Rows from block 8, named by matrix and row number. Rows with one number belong to one channel. Each number is 128 + 32 x the weight over the matrix's rms, rounded and kept within 0 to 255. All counts start at 0. Numbers have three digits each.
# convs1: first pointwise conv (model.blocks.8.convs.1.weight, 352x240x1x1), inputs 80-159
# convs3: second pointwise conv (model.blocks.8.convs.3.weight, 352x352x1x1, transposed), outputs 88-175
convs1.58:140089087150093131161123128104097138114132109134173150156094184130087123116112161138122192147143120095174110143144151149118087159094152176145134104099130174135120123150080168173131106157210174091169161133154123248147140080182172129174098159
convs1.59:154115094114089128118144149092164117164145109147239177200164159134186156181097116079135143081137149126173189156150136123136066149161104112112148189133090084131119123095125131126139135139147131145122082172154141110113096129132135055135142109
convs1.60:186156086126096073143000144120050134125171121153140154168197089131115124145173188158082138118131133131123121137110069199182097099172157059087137138125137089079122154144074134105102147181066102131142109112088197160155135123155142132144101153
convs1.61:142080127150145122171130095136142110100154164169145159135073113139089136116113160137159057111167156138105100171128194086098102114136128145126163121096091118099127136101126159116128109141075163120069126136137140133147117145159056123114145107
convs1.62:134137146124093121126105179100109154138129091070132128144135109089161110058157208113097111123124098152123104140151126169148117111142096122137119195113105133143145114131107105097122136109119130160122148154135109079130148125100109154158138139
convs1.63:062157116084128125091043121128128121088112068097050136189127072101108189163146029179091203125137150192145168133088022167129085159162192145161115112153117195099133058088112147179110125124122100102151188167156130091088175074180078102101066127
convs1.64:134143025128113087115091137118124079119195056089150073102100126142145193107161150167125167063145098113132148090104117177155159125130173109128155165135105164068180078105115091089100117140118151128082073122126111141105116148116167138160112174
convs1.65:179113099125145089143155140139102148096140099142153130103074122157169086140090129125123101113131118140126091146126097148133125118130148115135147182121117080162161221167110121118066142039096123102174147114116067156162109124183136118169097122
convs1.66:129121089128104135110161072121122112084130130103127170071088144113099170125122074178106100141125105156121163138122078088149139124101143172098129119116060114180150141138102122101098190144134135183096101099128103093137115181161128152091115105
convs1.67:165103125175124086104173162120126003113138154101090073122150127116154105095076149128160149161141109143159132112145157114139163094100047098098169111141134121162083058166146141188101130107151187134166138140132132131129127098105112080159154121
convs1.68:105087146054057112124189164115116151105170115127164073114107167151225111121121161184160121125158098120141159128114140181094159148118151113153135151095132096175123165172174181072100120067155105135152110140103130108152129104135098166166125089
convs1.69:086144119150101122139157175093141119157156155166124140137201131145192164056098145161147077143145103151160162133144143099155083166163143111170089115112116144130135130122111109114084113180140143165149139170141162132103136145106097145141057094
convs1.70:132124155120110157119080078062125119099144079099083145089122147100063096119134093094123152110132097137119098123158093131140160164089146103164179254146135130095137139144112175170156127140234206136109104092077130120139135175122067177105105097
convs1.71:134184104138126110108164082098046129075113146166168151122135149145218166105157142109175166142188065165143152095108164119140100112102102094141137081081118155147116088059155121146136148103166077105136149101146183094118135142138155111083135116
convs1.72:132104138146112119144091120150092117142164167091093095088121168148150107075198191148118071086118129137173142102107116113167144115161149116126090101164117159173147161118116132142158131155179085162129109146176127169086102078193150128122091110
convs1.73:140102084117122125140114086116103132148140139154125095123092090111070110116108110145152086135168162171134149134141093115124129125129095167109156166141128132135077139139077128131164125178039113179114111139071125119182135065126151107133148114
convs1.74:136156098110123113094109171119165120140110117136163155154091095125053097058141160133156160131132085161122083089142158108132160117130021111113181135133107108168133097124130103109102114142106165163129069081143159192121175166131118152130081108
convs1.75:132108155109129200116119095096126127155043149143056158117130097129074154134137093146127206198131172118121138198089131158135182129114107118127129156119098110105106111144131111146151171065124130144125123082140148133172162145107120150079160140
convs1.76:130164103139153118149117124127116123150124119132125137117139114098124100143079128153136166167145090137099109147164119152155119167122153087148104159111160112130126142149152101118155154094104111161117092156137141162124133142117134087134090122
convs1.77:062137143148100145087103157078107127051090137127167141209144145101196097072118124113091113076125060127100219171175034118143179130093092088106127111090152150102134126180097092114076180161066131181179163127094179146080107146153141163170097146
convs1.78:131151107141176136149143074150077138147157104129120129186161132135077124076128111152095155126151074092146133144150084069156194129141140204124103144174162091185116144191096114095116183112120109153176125130141152105176148145141144152103141169
convs1.79:104184157141165165100159072117121203162162147131147170150096127090097097127133155143123081122146143198097120142142092167085151097059150130107146091105142098089072097077094101072170140113166138103127161146131221131103176075174130063133212112
convs1.80:117070156155135162126140142127166129142117121121128184143159128166103178167095058145134115126137183135082138153165082121233067099124130154102145133152124125131160135088103105014109137133157169191120126127100090096119158130142034126152138141
convs1.81:143216116144159051108208065159110150068125138076123181132090185097130137113121185079185134088133142192132158216155066112036103047076037135059108129141198104111130151114143166143185130130087171137164112127061108145133134143114188039082187011
convs1.82:083114195134123139131114112186064132124173145169120136069109138139095142147052106062129106081158099044120099077118131057138192116105151122131113187159092165155188161129104138113169192108090075124134112164145135129201132111130118134194145113
convs1.83:108112136090104117113140117103091104137158114107153101160157144152095127139098153164124090091154085146123147140105109143126065137137163146120155115093143130130141145164148126164109167133127162132125106096131138163132129153127148108087117110
convs1.84:185121162128119107163133134125123081128139086138114097122137113139107123141128133120097152117154118126133159085150175138146121125131113146115125166170123098131123139151081107157122134131109151094096153103098117152152139106164098131084115099
convs1.85:065136173146112140130103193119246135152143118109108157174129168117120089156195068108129103171112085178122159195117094087147131177121122217111147118108145129155131090130212129100125151174180118112122162129110091120082131123112148156154102105
convs1.86:166140154103111181137147145090153083141154178164108171110175135133090131174127120189127119168150110158134098137156095124121164137112147113126115140140110176127109149106102119154108125116105075091123147115196081101137163158086105115147137139
convs1.87:130092112088154099123125068053144158119086117171119122160103127151114072174084126123167150112144149091113133069169131107090122134126132185126097166143078080163183171133168116162167124151124121146107144129118097134113117109128115117117121154
convs1.88:141103137096110132123079148162148155096120129135159182100212134149142107138090114102102146110115101107064139117182118089122153132109155114136101133132131110154187148127116110123115134162121124099144110121151141077117099158114183119135126132
convs1.89:176119081112059140146028060198124129123108138173146137112070137131135051062118168163178108147167131063099173095124151139161132177119090110115141147096098121142146133154139156057110156167149117131124116099191098119139126107122141150134115060
convs1.90:136121076139111092127147114163117107104147118142131094168097105151086115131134109146177143161099096159152112113168129168116123117123111080081166126156109112152114185154102148148062144153112182135074084166133132141126125126131143170086156167
convs1.91:197118099090144130134167154137113094117138124175147172191136148096146127153167132081097199074133129131125131116173126142126108078114095112131124106135128121163100165110060131165110069096113138150131092182133130107130123128151106140090117160
convs1.92:151123155105194077125140060250181044150184076138147175105130132133166051077111111076106096163137118115117138103054110124175187182114076141089152200150063064230092099112160168140141121170139255119150125141094131092161155108125138116099165136
convs1.93:139122118095138175124172138197145120091132202119114082066090185095105179088176148129186091128093064036119111128099121138120094143136245103098182167104091149186128157095096068093166123215112099117165149121134149112081085094158157122115186119
convs1.94:097163140177105117112140111092151082154151097114155110077143153128099124138121180083096122120194114105149118108119097145157176086095109075190097120191149147178143121196104169137117129151139124096177145113130121116159129101161151114089073059
convs3.58:146048128126147151114139107106144147144097068127089146086103125127130097105098150159116131090053158120155111149076180144119141160109127105000085210103166029201122100132136154150127148133092105118162147123144112134127069145170077106097178146140111073088112120094137
convs3.59:177121169142188130136146132117109123137177171181099157135147148142132129168103138131101169123073181126066148148170132141100086136085176171179069096114113100142110144109128107140136125082078158135208151104000178127176145139093130129084167109116089100140132106130142
convs3.60:089077116117105078116121111160174135105116171150156166082103147150095127083124092133110122151133054096090107123130127133113131130102128112150157118064108111107120077123138081134122126157234078161115110116177170106151096123077116123147165148103164097126150098155167
convs3.61:122124101176127181139136142135210114112112157180082126043106130121152168112107066148145073075136089108118158101119110130153193152161120170125113123121131123116119135153146115104092111091123141126226133140137048135096167119068133128151127081117162077136125132129073
convs3.62:136120142091162099116126101090155123117155165130075181139141171100113109096137155098149154133154130114191161118105177130112114093174138116119118129153120085202130122157108156110157144109168126141136121117181140136145135137072146082104115119157110139103117134133095
convs3.63:110024081193068122118159143061157125118101121092124114193071121131141119106150098135182138131078130120138081134106186105124145103139091064090057088139141170144159106121132138137140136172056159150146168106055115153126108124073140146109128125166054167122099097104130
convs3.64:153116081160164141104109126162157147103133106162148110108141124159155124109144123101103126083135051113083187138121092093155147078132086140138146187143078139173110119124130136157109126081106098129090166151116128109092145132153114138078101090198135130176125091104199
convs3.65:074096119127115121123155117144105069130172121133108101117126164094125117150128097131172142147142217120157130132090060146107148050152071128147139142137128113133123099097174140146157119121103122171169135145170168105148146117093099149148182097106121166090132086140124
convs3.66:140189119165130139117107121142070152149121077134161086160083106099109092120133121130161154131108136119180130144096116135109088153128169106138040100199064078150095097134164108092138112118115162165104116114118059087116040133135110173111155082145152066171128161154086
convs3.67:125158133158179142109122124148124108140160179087124098128153100175116110206144166073097125118156074150107171132128154156112082109193074114207164070084177128115127127127126131157122134105121124169177118148151183150120126116105148157129174167176168136160120121125225
convs3.68:154121168127132104117137138132208093147144188172135074120166117110131168063136145127121102085088081128115123132155131100080129090126152114067125065131101127156116086104143151131141118179152071124064112168085091123108117122077113105118141089116098058105123142116115
convs3.69:113094137183183141124108168129115173125111114141164157166149086139134130121092079096054122157186067141141116097105121128163167159129120113141145071150144146083157145120132124121130127181111123197110122138163145128137093114135170108139106130116169145182123147140090
convs3.70:139175138107139088127102153162130188155169158170120154161176170162104146126158064083153131148140179143162133139149114137117083141182160133155092155159130059120137111129170137155087140140112112095136160114156122184143100132096152129092099104111132136153129186113129
convs3.71:178124087153097122136126163155180102120120143109167139133134165175136142102112115154127125151141162122082089138128116101176134131096123090153109187122073127084091190125176100168161145144132117114179146129107132131139119125118137083117157131128151127148135114180143
convs3.72:072089136156152146112156148093120163173149108081102135142088111149120115112179184137096125148145122125127096124150198125136127139165128112147166196104065160162111096122096110169125118093137185109079100114186196142166124108124161142115134121107171127132144151133156
convs3.73:113095077128075109126109108122123125139147152170127161155188154127125173133127095125094110132082133117127153100104099150159169159151105084118137121164112183096143156133144168098126143107126139165117136122088108168112140124104145164099120085137113078133113114131114
convs3.74:123139106146170184110078146108172129137130068032107150188129133146151112050132161113102124131109109138118066090181091110113166118139151137167088137140122120124144101129109069069092143116079139107096148144131158161177111114190172083136100136086138165143096165138121
convs3.75:146098136154140058114127129074148193104102103136031140156109144117114145147108109097119140155115130141120084143060126137136123134075088099130148057089120148150129057123112139144088155125114093121138135105091044109150080130185148053094159097159127115137137123132125
convs3.76:145139210116114164118122121121255119088057104122124149100197153127150138164135118082082115174094123130132111130112134138114201158144130125079125175084114138127129104135122113096140153127115106107147150126131146126113107113153132093138176081111088116193125102169133
convs3.77:165131162149099145106128143127114104163115164087161166108186147130133123104125118164167129116105195125061151124138128136100078137125054102143129065139172117144141066137143060120111130142118143094219148125192100127115157122092138169160175112110156150180135131165096
convs3.78:161102139136140085147129100088162109085103100079151175110103098187145139145129126096132124070087000147159116130115145101127109200142156179137095166114137094150098163128178156152120137131150124159140151105117178110152147140113151072187151112136141146076131178101090
convs3.79:139160141132169115115121152111187109099133168127094082172093115091134082146125152118117110161106158139093152145076070174140143132118059169089155096092207130125162120115144089107138120152144141131099127100121150145143116128193075158077158104105107231124162149128082
convs3.80:109103160110130151098155117094150152180151199156199137125083120131137129184129134119125140195122129134133104103087135132132066087157139127108122113153180080123122134140153088130135097188136081132147107139125141090124119126060189091154174104108039168078124122126133
convs3.81:119161133141089132144135117150207126105113183105116151117112163125144095113136108098080089158088136125131163082126105116063113126163085109072128215137089175136123096118092204186108152100097117119133155121228221081144106149142133157104094112106162104109132105124091
convs3.82:096113144159108101119125136131059142187114202179092130215122108119126112160142107172117131153148091169129112124111087130188090156098135125138133087152110135168143065135122151138130118161134173131154109112100191118135050136137135188067136106129211109034142178110057
convs3.83:104124115140126130155115127138129138097135150077156092107123135141146123139107145075152079146133143120142113101140127118159114118147141149116071126127087164099108167131141103148123161151121076152115134132106130117127176111150160143161109127132151162190118137097184
convs3.84:157139053098124122154133098119023202135110139089147182141135140125126120161108141156149120165157121114123136126146100131184136076075124152178127147149102093127113104128156135152109122170143156135066127061094129110127110119157139103129126102150077110155148164174093
convs3.85:178106118113121150130092119128118111125052118131165095127113158087131095141108097107121045147064209148132135107124140131121154129144151132090136056140107056159119129124112143097148101049159087127117116125156116149125114124090144053147135176087080063055122160140088
convs3.86:147183100108144118112165116112190131160083131139141060084115123163123124078134132196129121144131093128157102109114207129118158125156147109112103172142117130169134135132132124135098105127150150210163133143087092122076190126120114125070136111084093208146132095129158
convs3.87:079116166075102091117141136172168171147118183106124140161151127113100124114123144072134118072131132141131117117124197134156131147147157121116156137165176009105158131123072128120131139125100072133058136140157152141144170110156104163120109088140021186135130166144073
convs3.88:170105114134107081162133107162040141155068144114154104092120139105129094145129157065150100134127106132098125113082146139067053085129110103063103126118129158118140148114152158114095141088103143069092133052160095130130106130119142147124169100136224150122115110122036
convs3.89:107145100180094075102110145121094061144100161080132145096126153128102093111153136206116127048219133122195157131068077137124066181087123083127149166124115093143138149120131088129117107181126170093159081107126133148084079112174160178145087057081113039161133167105125
convs3.90:110091103114138075133157095082099103143162119073106096207102116187112126108116145114096126124106104144147154096166128103186176104155120130098181100109122156125136174097135135090117135189102142120125137174103133079110110118141110161172164110106085099123126144158085
convs3.91:132137164092145125163119143121173130109103192130169167084137086142132143129175131138050089120179125137142148108175100105163145180151117150096184122096120125147127066125098123149147118214121144129144133128030131159111153120098194101138145133082148047141102147083154
convs3.92:115128166111155139137104152172102157129151117148144102145104122116132101091165103116116135078091223167144127160142109105160142071135041121115150106135202184152106094137136109125107137088137160117134179139077181181127117134188105136136193087114162105107132090098173
convs3.93:088144125159141103104176106116119093220120133102182045129103112107127121078143137111099125090113058142096157139180083146147129207117111121195111104160115096078133087125107124162116114122147127125083075144147086088142110119093121090110140080140118149126128058152137
convs3.94:058126133137074125146105140107106161161174173182099058137137158215118158127126089094157136063226023126143079145063115081151084141155111115148078043110111138161154085125139111139164120173134162131139154114124110122097113125065120132108097053106124137132121176139014